Weights of a small self-supervised image encoder.
Training: 4800 steps, batches of 256.
Rows from block 3 of a small self-supervised image encoder, named by matrix and row number. Rows with one number within an expert belong to one neuron, the router's apart. Each number is 500 + 25 x the weight over its row's rms, rounded and kept within 0 to 999. All counts start at 0. Numbers have three digits each. After the name is the row's rms in percent of the matrix's.
After each expert's rows are labels from the 100 images, of 14848, where the router gives the expert most weight on average: "strongest on" is what is common among them. Only what is clearly more common there than usual is listed. The data: rendered solids tumbling over patterned floors.
# router: router (model.blocks.3.mlp.router.weight, 32x128, trained with AdamW), inputs 0-63
# up: expert up (model.blocks.3.mlp.up, 32x64x128), inputs 0-63
# down: expert down (model.blocks.3.mlp.down, 32x128x64, transposed), outputs 0-63

# expert 30
router.30 099:495527499518501495498499461522488503463457490523491483490527512496506485516487543529501466475469510556518505506520506471459510545490512516489461527531476472481461478524500506437477445482506498
up.0 097:533499474529496472514502513499478534506514466491523479483517555484511507517472526544481540467486506494511477464522505504517551534480461498535507476501521531479538507468449518454501502520471475
down.0 098:454511475505511511518484482490470509529474510495498479461502479490470475469537473485512516515501476488466487510471498468474497480486502492488532499517452504492511490514513511538459482553494485
up.1 101:484484537490492511502508471475494489506442505511521501498462510505473504461512472521469465553481522452473510507495501526519471506501479486511484511470535487491485464492545529505444508519467550
down.1 098:502493492497511509491523484503475470520509550558457489480496494484502558510488511510504479502490463520472514487520514510531524486460470536549510491506525495477515491477515501506538482502508498
up.2 092:470491521488487478458504507531511517453549494463499490545511508523499513500497503477499475466511552501524482514436498505509512484441501491489507498478518487517502448498484494534441518488503491
down.2 093:517532467522493504471514536493488499531470522498466548542491502525530540494481476492464508496489514495494567471537497505487495460460499508478543503550488499504493515505483506517467470488475497
up.3 100:477441487481458467510512469479523487504524473494505500534537512452524508494504506491497483459543527495502473509481489520501547518538454536503522483485512477473523479485501501456528563473516493
down.3 105:513513543492512460520519505532474527487525527524456498495449513459480511462523512495534509504485471489523473453511525516547496502489496484494515531491533487477507540507450541538493529490487482
up.4 103:522475485509506532501536474498485480488515499545497521457450500501475486512494492504522492472497481520494533501492517471471527548461497507531493517497527493469498487480556530541505501504511440
down.4 101:498508513510526558489529517499525508484478520519555488500538508501500484515486488477571554528530512561434468524515526507500474531524499465517492528509555501513478513506504498502485512533490472
strongest on: count: one

# expert 6
router.6 085:493515486521470503501515500496493487512532540485477476493549540483503509488496545551456471477484526501493520497493538552490503528449501463497497485527493487487483445511528563508512481513512508
up.5 096:530552496535553502524545500530506496521499511506483482441449513531488547507498499493469528509514499503496519555550491487500523522467479486486496462503512494504487471475503499503487553497511528
down.5 090:468511521481501498489494486513500503460508458500519506470516477489534536470537519489500485506523432491511509556531464525513459465533489457468473500509535498494528497525501522504529513450502541
up.6 106:522513465524524450524486521523506500510558498489538483530534515475500485488504500491560522504534479498500516463509502509476474520508507490488527511492500493519484497508466494485483472499522501
down.6 103:527512496509511552521481491508479506507509512467514483503525496540488456505538530509547487532516479514499517529491545558497537464486504491530484507479469528495502505489521486527467450501473481
up.7 108:522513492461466513514528481532494528511499479496528528494508515499545503464491473525486437548481492483549486458483448501513521477485510472493492488441518459476553502507476514478472515482483545
down.7 112:499490497520499481486462516499475483545486500527459501495495510485551486455500529458476472509510511491452457537500495496497492527523481510512487509555528467443495497485487519523506473501509472
up.8 090:510520531513490494506491507469496500501485502492514513550506528478488531467498475533490500533504461533501510502500506487478538544477488546491535493471532465522480491478507502511525555525480524
down.8 095:483487543485496503523546495465517475519572518515512524523488489439479497499498517506476483514483522449505498477556473488516522513506529543546501486480518475531488501522539506534492482491497561
up.9 103:461509492477475470493503519483493470503440494510482533432565510460503487515490505520494467539481481532501545504528512503482492488509483497465519517551527485506518506480514495527494450541502451
down.9 106:549524475467533511520516526533509524505539498539448478513518514543469496511509524490511519475533465486501551475512513524475492502491481478516499522506515513491493514456484534544516482476495507
strongest on: count: one

# expert 3
router.3 108:512479516524495517521496512510490489487482501476473497476478536529457533507477536528488500529493500453443533495429491485509524469546498479502520493508512532499475436488505466471443422521508507
up.5 098:533493491469527517518506505450490474492518562486502483514515536503538535504483462499472502539500526472497502503539500469492497521497533503453494480478478463506503516466493516516507524470506471
down.5 106:475530457509479490520476502536519484531497515522515464479575459461443552465488475522469470498510525511503512490509505487475523527521491554490525504479486495488500494484463533517464480476469495
up.6 098:528486514550505495489524519489511509517491471514497483512494514513492473475512447494487469479528474476504474499449490518565527498523527493496478526489499510516469496526507453479481486493487527
down.6 096:608486506518486475480495478482538465496548512478525499510505523515513466487511497525482501483472517482478513512510433485516513525529483517513490524481542508505524485484505493490529490484498475
up.7 103:496514502446464536479455537511494520508510543494534508464527465512515549460502497539492486508494483510504518491469486502523478479453486499471486513496487469499518501480537494487517551514495507
down.7 100:522511487503555509526527487531498506502527524495479499485512493496515533424530487458571502490507516528483510515469454467489472537503484482487481511536515482499457475523486523518468505500465515
up.8 099:484508526482540522467520529510482481511514491533499518491477539513534500500511527464487454513543446484520507508483480558507463484480511477496504488490498516466499495509499483478527545484498459
down.8 109:523470528529506493463479524513495473533500542464465524532497503482511491494481529508508446499492500507483489471527521493510462471474541469499537505554525478534450533483478513519519524492496488
up.9 110:488496527523497505502512503476509531487515495516547496441516502476485548481520539502487527487471568496509528513473499469547466499513507502501520490464514500512510480457493500463499476475497451
down.9 100:467511488503467468473515534495468535484499548494535502476513496563477534530495526478455497504513505464488482554466543482456507488479508528487504563497534522520511483529475511502511467488482501
strongest on: count: four; white object

# expert 19
router.19 094:450460480506524485528518510474491491477486554479519448492509475504524517499518517508472490536499514482487509484503516486477499479460493486512489449505473522523449471512487508506539528499476525
up.0 098:534481519480481490485486511490508481508541471497471511502497502503480443513540487500499476508458500512490469492469497558510534521508480525492485500504515474487481518514482513523530454487456510
down.0 104:478517510494516527529511511508518465513474491486500508481493498514467475495495463486487479514508517507486512486507535486522498484467501535527511531490525524517489476463484497493453512476497527
up.1 108:477444523485503531536517508466499468490483508526467513497516485523478507500509514449481507523485491539523507513516513499487499472541542518504481475485518507529481501492447495498488481489525535
down.1 105:462522482521500518506502517512452541479518469513529528487475489496482450500511488465493484468483517497509509455523478465525517455463496519494531481472523472478508469521523478587469456473518519
up.2 103:501472499508519486522447489560480556466483532455488517539469488481488472476490485482483513515491481551529480536488525508476492498482491538495521514483525511517484487463517539479488487506451472
down.2 100:536507504514482533490513515502511525527512480458486500537442469494469483509515483471478498491491503500460491512508493497489513517478531494443531489447512537507556493471476464498524484504526547
up.3 107:457522526525503475480503466513529505505486479486513459503521532473508496536508518507493505498507480460525499475503479513480449506553521503474489461496524483507475463480500531534485523496516487
down.3 107:492487524494493506486490490486454482461558528529520552497498489485456525509531488511509539483463482515532480434519496525490473553485495495486556485467465476511468466489511436487504488507463585
up.4 097:522428506452519450517459500541514496492529516499512470501496499491478483516540491477474544504501465499517501523503527494526459505458504477542500528463517498494489528469489503467483484516503531
down.4 099:484491540498491490538484467501476521524507447466473481479478469532487498500504548489519497458528460495518542513532493512460474473500484485482513453484488491527465483508531527447461506473502511
strongest on: count: one

# expert 14
router.14 088:528548508501467532517537501463499506506498502467483494524502445473449545505485491513469505521471471498502488483475475468507519470486538508525488500522468520503516520521506499497466474461536480
up.10 100:500498453493459534522459493490483499521554481486522460506524510486505506521503516480485492513545507498517499493467506516521492540488501479490479475495461555528591474491500530489523469499461473
down.10 097:504443501506517479490503537498533492501532510511475508476502514520533481586494485506510545477513491487550483481518507522510468528477520473527525493512543509486463497510529489521522489506471458
up.11 109:463483529524507508503456466492506549505465520494488516508469484521526522530492490489492506514525432477462478494489490508522480493487507474502521496444523431525452521481521457484480474504508528
down.11 111:571487498501525502513476495437506476463558485522445469468522523517506488488460567507486517485476513526485515503515513533535510487492480475530509473490492506500540482496524506477511488519477421
up.12 099:498519492478520525493530466496501496492503535467486489528469486509519559516524506475476532467499483498485497416472484508489547473475504515505514508499542468518509495501454509469504543489500523
down.12 098:531485464494532480466495474490492465493557462515482492502465507524505517434481506480458495500525476483499506556442505500519474510500466501477505486519538484500501507539502513526512489557504497
up.13 113:508521465550506565521470494543532443518481497468503493546490468513529516497501481471509521461476501516484505526544491502471505518482497537511498505506518536500532465551463473525449512488509505
down.13 106:499485495500494511521490521535513508492460528483456514483447523537482440482474449508492490531488536498540479540500489463529529481513482533469518486482473446475470481479498497508471477503523480
up.14 098:477504508505504496472563485493498553487511497521537505515487517492518516496499491518527461456561495490472472502557482491506516504499515545476486485492541473504480508500470487506487443501506444
down.14 101:525528496523455493493491518484513536489535482491512518529511508490467515486513490487455480524497544543504480528467479518443518486538489510489530531511495579510504476453492522517523503499490499
strongest on: count: one

# expert 13
router.13 100:475480520534494486542464492469473475510507554463520541473502501521533477502523495509495512503465465474479492528480494516502522523524556505485499539494503529525497483511504467497465480533480440
up.5 103:542523497507514496513487484496487504504499514526519514508479535536517475530449491471475484496501498492510494512502482482540500477530516503514502516535491517506501551490521481502514581493506487
down.5 110:455536522457501530485451500456520479500478486525472468518513509539493502478514505533499534466494521519462529461466515466498524498510523499529471533527490484475512547523479480495543504497519470
up.6 100:513498480533507494503519477525491484492500501495501558473548514530508512504488517460489496512508524467487517530500505545503483500486535496451495475485530555487533508515527509520476481517489516
down.6 100:504510548483492461513490503474460464488454547538488469489551487537472533493524503496494494542522503469478488521514536482508506472502545482480501487509469518445480486503515503574508494528471488
up.7 113:531511488539504569500509475529505526481481526479468508526470494483514508508505477539524478485478511475541530493470525477447546507454552516511482511479503519523456449507501475487458525484502477
down.7 105:526487490471531509503456472500525514480510514489512505507506538540493487486493508471465521461488475510485548516511513508547537545463488523511473496522473462485490507503519489561488514529498556
up.8 090:502525533511499520508477461541529518456476492514519545508466508526529523462529539520475478491476505574487465527517493470479495482461532510501490468510530521468488525471537501517578465479480537
down.8 087:518505464466528527452493505479505479493515523491520507455497498471452484504519472525512534518464527512486490502480479509489504512465490527496502479481503482444485430477493470555525492514526510
up.9 111:549494480505481489507613487461480475494497501474503525496497547541514532512497474515466503504469564511487499510530491446464530566517486513519455499498469498487482494524515481509470481500520504
down.9 109:487521485512516497484458491502495519493562459525502454502485493465505475540474480517395508502508522475499504504515440462517519547496503511498507448480505490496467484487512513477495499495528511
strongest on: light from behind the scene; count: four; sphere

# expert 26
router.26 086:521525506480528503521508548474546506508476453527459466480497452509501515497487509515464530488464549509519517486478520518473503499499448490549471493543468472538502505517465547456483441497494498
up.0 102:491499553508501487494496481485498443502526520496409472498532502464468493497515481503534500471506489536558507516548520510513478531493486506522498498499514485479541511519521510448493483500504484
down.0 104:543504458488462476500469422458529496482502484518486510486499501499495476507517519526582516474489521450482524467531507526427513558514495476478534486478500511480480515499472537505494495473484497
up.1 087:505523480497476480519490478519537519495453538538519435480491506510504532504492536496512471507468511510486507480550510468518529487477491485486560489499561473517478510544516484493463523487498500
down.1 089:493530507480475482507494491517466540514509517482481502471519479512496515492482492552497548490507515498549462491529467473475480474497474452514509574469506516490464469500512489523548491510574503
up.2 102:439529517485533520454505486485520496542531496509478501473500514458420476491491513484490483472502511491530519482520533486509515472514486488487483507509524499510541504441470477516455537500512474
down.2 101:453452471512530521498480494540510500465528474519540501502499527484516474490484485545545507481472505485510507477506501510512502498543523539465492496520502504482485530437460468491482498508489503
up.3 104:483476535491496463519524501498521511454479521409491468513491482555522479505484501520513462523477503540500535477473487521453489445500514512516532482491528510477503484488495482490478534482509535
down.3 108:455516496462471512529483532439444502496511541484488462483506470499467474470494478515470479476520463529483482514504417484494513507524520508518507438483523479545489440486518509517477503515492464
up.4 099:516489482497494532500474512516509505496461523478518495505481473482505507531500504519516501543476467516522519503469469500485475498486504510524478513530496507505537486506494501491501514528517529
down.4 099:473500510505526466513585540532506473492552474457469471514515502518534462522520512450514511493511461488520468522520486505500496490480492480528552543527490485504484455514511528522482477520514524
strongest on: count: one

# expert 9
router.9 099:470528509523534492508514504514480521509520505521476478490469496515496466478525545533496491541511507507522501465522539506515528561485484517487481493490500466505531456532511523503480465510520541
up.5 101:516523509518521451527499491526468493512489527486529449462503518486482498535446498511550487444492475460515502486491499505471496503490476528511494460504537523505530506469495482499531440503507478
down.5 103:512505503482513530524515462525488471531485534532500481479544447511450465517489454522521497478489516508483513531423501488495542491465488497532500515550539511487481474568498492535548518515519444
up.6 094:475470524464458493547487495517486469527537527532511532524537490493509517518527520520515547475491451499508491463514543514495530487534494490486510470535509526472508518509504450474541451527507506
down.6 093:462507472511464480508525494502461505500475492531527532446482514506463476468459472505497527475500513493474502484543507480527530505497460529528536465485516547494530492509508507479508520510487464
up.7 102:510495484466500517510488492489516481478461459519500511481527474478520502510497453498490542526477445446512506479490485479525472540470521515547495463507519494526492506518508501500456462501488484
down.7 095:469542479460476484501491507507496505484478535504484457522505514485457469484501500509526490492491442475495510469548472516459525463508501531537478490491507495519575489479480496507481490500491492
up.8 105:480527511521517484466458505481494525491477518482480486497507449478539461522499479510431516510485517518536479533483442489492511491484517525523495523467513514527540455441468476495482511509526488
down.8 112:507508480494476511476452502463502514451538478509459463484489491478523490498467471506478520561479466515507495496542482506469527458505556503459511478500471486504534505486464547523496507544512493
up.9 099:486485503522526450479490490527499495469534484519475481497488493480560545509503521514480499537517504498507491507488468450504517477475468507485532531477518509509483493462501514507504507509467521
down.9 098:511504466506524505489472531490506525463480523463532500530473487563521480508470494521478476509531482507464491462528502519505489479468521492521544517549489500554479489534475471482519509490526442
strongest on: count: one

# expert 1
router.1 099:518457496517521453513518499499481501522505533525522450477515488494526563516486518507483491518477449561478488513540494497501541489540546503506496523459485490488467525504545512504510485537454540
up.23 101:486498465463525482526452539515483473533506490473454507506493523492470498509518469473524478499487537523520460519438507463491470496507487511482517489469527482505540522510490489503520437508521511
down.23 105:492500513487480536481518452524504479515506532473531494493540496514529483481476525475520478493537509515515510555546496520460473523540465511486512484513479484448503467479506498458462501465530476
up.24 103:441492463478515478528486489483519549538472451467518468474505495512502546486525491472504521490554527523483500499521485509496476499429462509535514533480477454521457478478518503493537495487450491
down.24 104:533523555496491474516488466537505533465518504512514479507466504530492484529486542481557462516481518490490476477555488489532507513479535500528519493481467461523517461484509525450531510530496463
up.25 106:522511526468504524455502497534506489536483498552479503491468526530523499516516488477488483507483498488479494481463511488520495474545485473496524502503519495496541499503493484501486512506510505
down.25 106:518456502494496492466490541479492503475520528519529501504559494464504534505460495534506540507518456512465501518495488553479482518491511481569498524472505478473489505525486475499471537530515518
up.26 107:456491559572489519501499516496497461496440469458503528525523530521518497484505538459475527542517516508564519543503440501513455492506464509523480508533504505506457516500480531496546521495515507
down.26 104:475522492515510535537493535481507506497484534476549536511472492488480495552485512451530494479516513531538505527524475477521508482522537558492502498475492520527501554527527486493510500490522500
up.27 091:538511508503475517530507457498496487482492501507535457546543490473488547481500475525512500448461494483468514517493538531479489501502481497485492547520529505483479514474484514490555481501547468
down.27 087:473479498511532452466524493543507515523528511487504528511542520527457521519558521520500491537481515482522508501443551480500514497537498492494487471509507505536501476469505506479505476497513550
strongest on: light from the left; black object

# expert 15
router.15 089:467487516517497471499509488498465520505514500512457490451542522498532491515479522511495511504471526505489499530485485499511486520492465435513517474540465478496489505545532527477445480511503473
up.0 095:543528500424513538534473464533480518512520480496508513492482513521538536465484445500487527520463489534525508519502486533493509530472527487480507504488490465504507483486516486476500503478437483
down.0 097:491471522471507422489486476513513546503488514454513515494468537488507557495489502539490522504470525490490468467516500484506512516531527517491499514524480463498500500503506458488551475530445477
up.1 100:496491509521506521537535511510486549496463471506458504508477467495487486518499504493521471517508464494518497530498502498475485467451546495518518483471549533509470518478507528479473470528512486
down.1 102:515479518550460481475497526500470481521495502460480500506473493545508487490489485496521493493545511528488496519487475492481475488556470540480523468504500499471463506482508480436505502539513519
up.2 105:515498475490485497469473484470484501522513514525521522480501485507493468523520487513494502480534471541509516488518506491501448503481493549478486483516511481521505512525511539518490531502493481
down.2 105:509527483519526505475494506504506490528481504515524467540537509501446435516513509495585499473494485471545508487476547500515463552509529463463491505472509462502493484480474552490528473506464505
up.3 093:471520494485512501478411511530510551533478475500474502504504484471504504522542497506515502466500448469487478526518521492513487539512498518471527485514509516497526521513479510480493506551534485
down.3 099:481536526496477512510490520477511484502551478535523485514505505514502447491450506524461514483519589512467485498457485475492461495465522529482502501495460464498495533494456507488498502526513498
up.4 092:523515523500488477519489503514494506530540514495495488447470513511489468514504479472535488546496505543494492505507518502509484479523504531448508524500527543486539484519484487489493479482488526
down.4 089:492538509510528505481518451450508512520466492477497503496487474526499495479497486434501537456466487498552519508479552500549480530493478486500519521489540505511482520519465532427504468475476484
strongest on: count: one

# expert 16
router.16 101:493548483539509497473491452500518526468443498492534496512436522491497510515502421518545486501481508542492494491489526452482490523479519497495523524447500502490474524517520496521493485514465462
up.5 088:516520488492507495455498495506470509515532520480528486538448491506496462523531501510525486483464493525487502487523510534513489469478510509492524487508411496485458539497454472456523515497496532
down.5 093:499489470549476509510495487487507531540508521496489433516511515540492503507494426495470455472492515518505483549481474487475489472518489491502513506518492506503453509546482526497504492495480520
up.6 091:481532514465467521515513519478506428523511444466496490517480483520502505511492504479503486477486490469548519496490487544491507470506494526497509499490489490509473488547522507494497523509540502
down.6 086:490495520511488478440480473458530461474496563530542523514516472495508461555508524507504477471473495523470523476498487479497481551479518523491462474518509463500497548491478490484522515495545516
up.7 095:494435489489495459521471491471499504547493511485555510490528505504505497505480497502510500517489497504518489528505508494499525533511474487472489519544541468536472568489518483495502463520496433
down.7 090:506530503538455518554494473514508497482481563467497518505516484518505492485467543494459510514483557525519497473517483494485490524518507504479502494469483469473504478524478489531487497479476464
up.8 092:520471429506495508521515477492481475481540508526534521509520509509530542482509509518484537528471482514490521479487476510504525499509459488498516476505513545513504495519521491501457443518547564
down.8 095:464518524503501518484485564543492493524502489499530470470475457537468487535495477518491538490437494474506539491498526537479501510517463494539506496533532511475482497521523520418466500552521500
up.9 091:498501450500501489510514467500499513491485552445504536528525479490462478491515529481469508543494524490530472486517531502476523506466508464485486477469489499471578496480493551508503464509505532
down.9 089:493552494483487535509472483515478512492516480482526493515506504520472454526507462526514512554518512446533511508525495528438472503490493480502539511482504479488472545510493525509505465517493496
strongest on: count: one

# expert 21
router.21 112:500497485531522551530479509528492496507541491484500557479518501491467468516484493520563529508488499462501536523502501510493492492521479500486505503545500535503540507480467477499507527480536472
up.0 109:532494472504468482505494530484476496503447574490458506513523503476511498514489496506530529478531493486470500476484499461486455486507503482460492525480495501497513507504499517549446518479505496
down.0 104:461491499538465443496473491504513472512464551458446528541502511469496525466508517480521513506522485519499509481502489487512496509467523534521517524493509467512481524474515505483491525504513524
up.1 100:512448526486521567551476474513501465475475502522520490499497542485483543438489484511544524496488498489485502471491507506494484482535469468531502528491485548486513468484474455500478495511512482
down.1 093:465502483541510434528449490515509471538478492486432526513495463474506504511474498478517486477468513523481498456528529470512532526512476468532538517533508521524463483534487529518483515433496521
up.2 095:489492505474524493461465516500505498501528509547460499493502481485483475508471495504493571519495504493501501526520509522489538490553462497530502491518501504516595526519454502479500538497532498
down.2 100:527513509535501545499539530524513491485483537515519506520531516528492489508514505472502459507518465499470494478498519536539482471529493500486437489525482488472536511495478547537551460531483461
up.3 106:511496490498507479503490489566512490508471487482467501517515528560495481479482461473511501498482476468537517501479507519480532528485509512495491469448474527500474506515510505452531505524493513
down.3 109:525470491522514516496477498542501458521528489502531480501536470498519544504499544521512515499513505492493483470519491449498507494441505460476523446577503471521474522485528480513530493474513505
up.4 101:495521496502542491455551496522500486514493467461461478537454516469508503506490484547482509476492513518504483505468515479495527496528527509519510472505461537517428506501500481466466491479500504
down.4 108:493508514494489480465493481494525495494506509518519493508530495469451481502484476509432528526451540492499481517528432513497495517507543503474484444492513458452542521491467549501501540528503509
strongest on: teal object; green object; count: four; its colour: green

# expert 28
router.28 090:503484502450527472470530528515493473528517572468554486496533474523487445517509490503481492491509515456494490464497504475495491517490507515466517491542481503535469507528522526492512481491452511
up.0 108:508510519549506467480495481483495500518467497495493444452498518514486480473492497520497467505481498494495484519542515521475566525460486509492483526484526525519508478520512530562500436507470562
down.0 120:497476491491522488489506503511508485492522547474471478478541479558486525531547566467555496518485454501512518470463549541480489495504529495539520490467492509482472490502490496478445502573507482
up.1 104:415464503515497466478441514528484521497510489483530508544459519557503481486491491511534522487480482446475514513494515502514512509487487469516514497523508495510516507479512525522481545533496463
down.1 098:532481493506510481515483513498546468489484477474521504492511491464537489490534506529502504474488470540518475494545471453508510518513477493503477520491520474483469507507518500537561508471483519
up.2 099:534498535455526552531495538485493540486543477474538542502501491512469540479485457480481481471495505533490505478491468515497517454506499510489484501487462474498527492538469490517468502513505537
down.2 095:510512526493474487526529496443477517486461491501534455456518496453470457558463498529499448492509523522520527479508513492475467533516528495463505509509463458517503493509512450480499508542472473
up.3 105:534482512531510517546495496482520511477497514490464523460505524561487498477497466503511456499489479511534482471476514500531482506514548520487502487471501517498492480479464488496495534499518473
down.3 107:496513501522536522514474505509484527444476463481510484519488505478479504524495496538507497493464544495489528495434515538488496430487534459508492523505457495456545513480509495525522546535501498
up.4 102:515474553528517487527509520505496511549472452446522530493521475488495487509532468503508464479488529523516522487510515516506485456519513490505534484476474543478447493517489496476474487493469472
down.4 103:538484495516498494504470525495475521480471482501523522498489499527544532503461480493546500509525558468502507479536490474495486499467518531481472467527451479523531512494511492473525489475460532
strongest on: count: one

# expert 5
router.5 100:496533510474503527484527533461483497525501490515488503527493493466477490533478450518456487476493514535472463545471499508525527545521494451490477514480491497479496529546509504525492486483505548
up.0 102:472498575515487545474529485479484503484525483507478498514499472489490520500519499507496441513489468500466495475496524506504562528468493484470453526515544495498503516494513488502499520481481506
down.0 099:477488516507481455504505497503483522490502476453490523504509492508488500502517411475478500474502515519500501530471546521515506465484506509532505495509504499506476498474514500531482466484474503
up.1 096:483490506490491493510458495499502505460491464516496521511503513524504508479502441498557491502484489490520458458483455507494505534494483493498479504500513504515501528459484520541511518540530455
down.1 099:465513468508495485502464466457520503490502493505554511499464538523534516534523479553458505488517430492469517493507463451501488485481492497490482489547479474469521503468516460510504498535521534
up.2 100:508506460526525501464442501480511494516513490520519505494478478525509545530496501491493458521497530528487473446521509508514484462501483503522484529507435513488491512477523482527478470510524511
down.2 106:501499573491509467502521472455504467536466514564467496504503490486516522521472494515478495483521525484441531562543468444511498542527487495488535520516484495500529531473493493486535518477526498
up.3 099:496457403556492476473510508505496501524512490564517484493487515499473483465523508511488535499474474499483487496527514487508476523532467476511473506511522496521512552449506479528521553526524553
down.3 099:526494478487505482544466514491478500482555503476486471509561521494512522525520514504491515541505492506474553471486480489496523492490531519530476527524486472496484496521487487512513565492480508
up.4 109:545527519505511512492490503490484524499516541443473534554463499536504487481516510488498490506502563516477496492501507527503531505468494507485497485491507452468526478469504484512539509479516494
down.4 108:548501516498501489485518530492518452513507507518509537494469510521463451479521484489510454460508522505502497580471467504496509472499492509533504516494496493524494502514462512474546481497471500
strongest on: white object; pink object; its colour: white

# expert 31
router.31 105:466496461489496477521525468537457556478512490498494506472478541518542520504525498501490483491525530486497477513485521483512496512489499498502523486522489538481542508439484512451499504485440483
up.0 098:506477529520506480522454486536493511500491510505476461498488505516492488509494529500491467488482459511510535519547486511512487494548493519558498495510557440492460527487448494513508488503490485
down.0 089:485510504504458532512513495530477553498501513507549476534519494566500511495517515527507474458502535478467474542519538531468444527453482474488541497520553548501512471516507505466481481526501481
up.1 107:526539520521512480468529486496497513467493513548483519472502532490467526508538494537500486505530488467556514454518458477545495457492550471500507545537518533474509479493506517488473500483519528
down.1 104:512463460535501541518487489519476500533465517534510519491512451469516456460465525493477501505502462474529497512523520517493513474474508553518513548457500499488521479523506460487468477523521471
up.2 093:495464473486510459504499494480502517500523510488486481553500444469540490536509515535516505481520523503444503490479476470507536537521483526480529487510505554480552521491548468474481507507500490
down.2 091:533523506506533530475504481445472485488515483504553493477499509488535542527502530537507486497506502468490495498481492496518527510556516480532514478497491518523515521476539522465491536501522500
up.3 099:453514555472526536524489468487512529470538518464470468488487508492472468512509445504491462486520485540483489496521515510477523524525489502493495482514500496528512479495503475488517506532518485
down.3 091:508476503486504542502470513461486480523489481511538455506511487482475505504508512492460519521530522529471483523472468452480486496502445485481518524492497484509470515480512490518529542490446458
up.4 101:517500494504499548489528481467496511497543510482484428505488525505510462512516443498529484484493535510491500508500508549485499499531493478470495519524475479499461516542481591504500510493510514
down.4 097:480524504544461509501499491531507520469490503570466519494538531454515520474490445469438477514522511500519529541489483468507496482506514501530541504470479494485502536492513491502508545505536509
strongest on: red object; its colour: red

# expert 10
router.10 092:524491485493475451453499527560476519544552507444505500515472491486526531476469536516456500472513491500532524486519496527529515470525486466496526507511527475536498481511477509492476495493507496
up.5 098:485567520509507509516528520491485504499554486463539512508509523511531466457482489514496488477459543517460538471495486489517459476494514475501520499490513507446490534489513514542468547488482473
down.5 094:498532483513511460509464491493541490465559510458498487521497485550473499429526448473514487457480486494496523512438431508514494525517510506512514496510511510504479536519476517518487496446480545
up.6 097:506527558494498497491511524472509551475488488512485480487496519508502473496483454486531480559488508545474484508502448512498531485495489497475496468523472462501519506494510508437503518497482511
down.6 103:464510520481493496532519497500536521465486453486470477493493500501455488471497518481520494475461491519509491510509472512496542545560525520447478503484508498467487535545519491548476509478518519
up.7 107:509506511476493511529459506515516500494488540479466486489504511509412529502506521517496539536517483495512463564494473524499478491531507503502493508532501510488528446454492520475507468488515483
down.7 108:518507527501503530507483498501490538549495527486507485497521467556443499522539481531537500481497463478537461494509505479496523486476525560534509500461504545478474484474500452523486487501490513
up.8 095:510500509471471507474522497566492530529489457501482511496507519492481506481465440556520481462470502499499524489481472501523539496458494459496480543489581492517465475514489466484529506494463513
down.8 093:479506527449549507504472469451495508483480477511507551501498537489526526478519482476529535459492483457466495542523528484520470520535493451546490489497447476512534509501492491515503535502481499
up.9 095:484492467476509494519474495502528514504479477496448555515485478526485452502535502498506515504532498575498517471480522498499463536499486486496498493508483536504558481467477517536542460495529515
down.9 101:485512512505462543526487486493493510558552477537531531502525486513516484510451507477512526472483472550527473492509502477489478499495554476451495492502512516498503495436533470548521481493456522
strongest on: count: one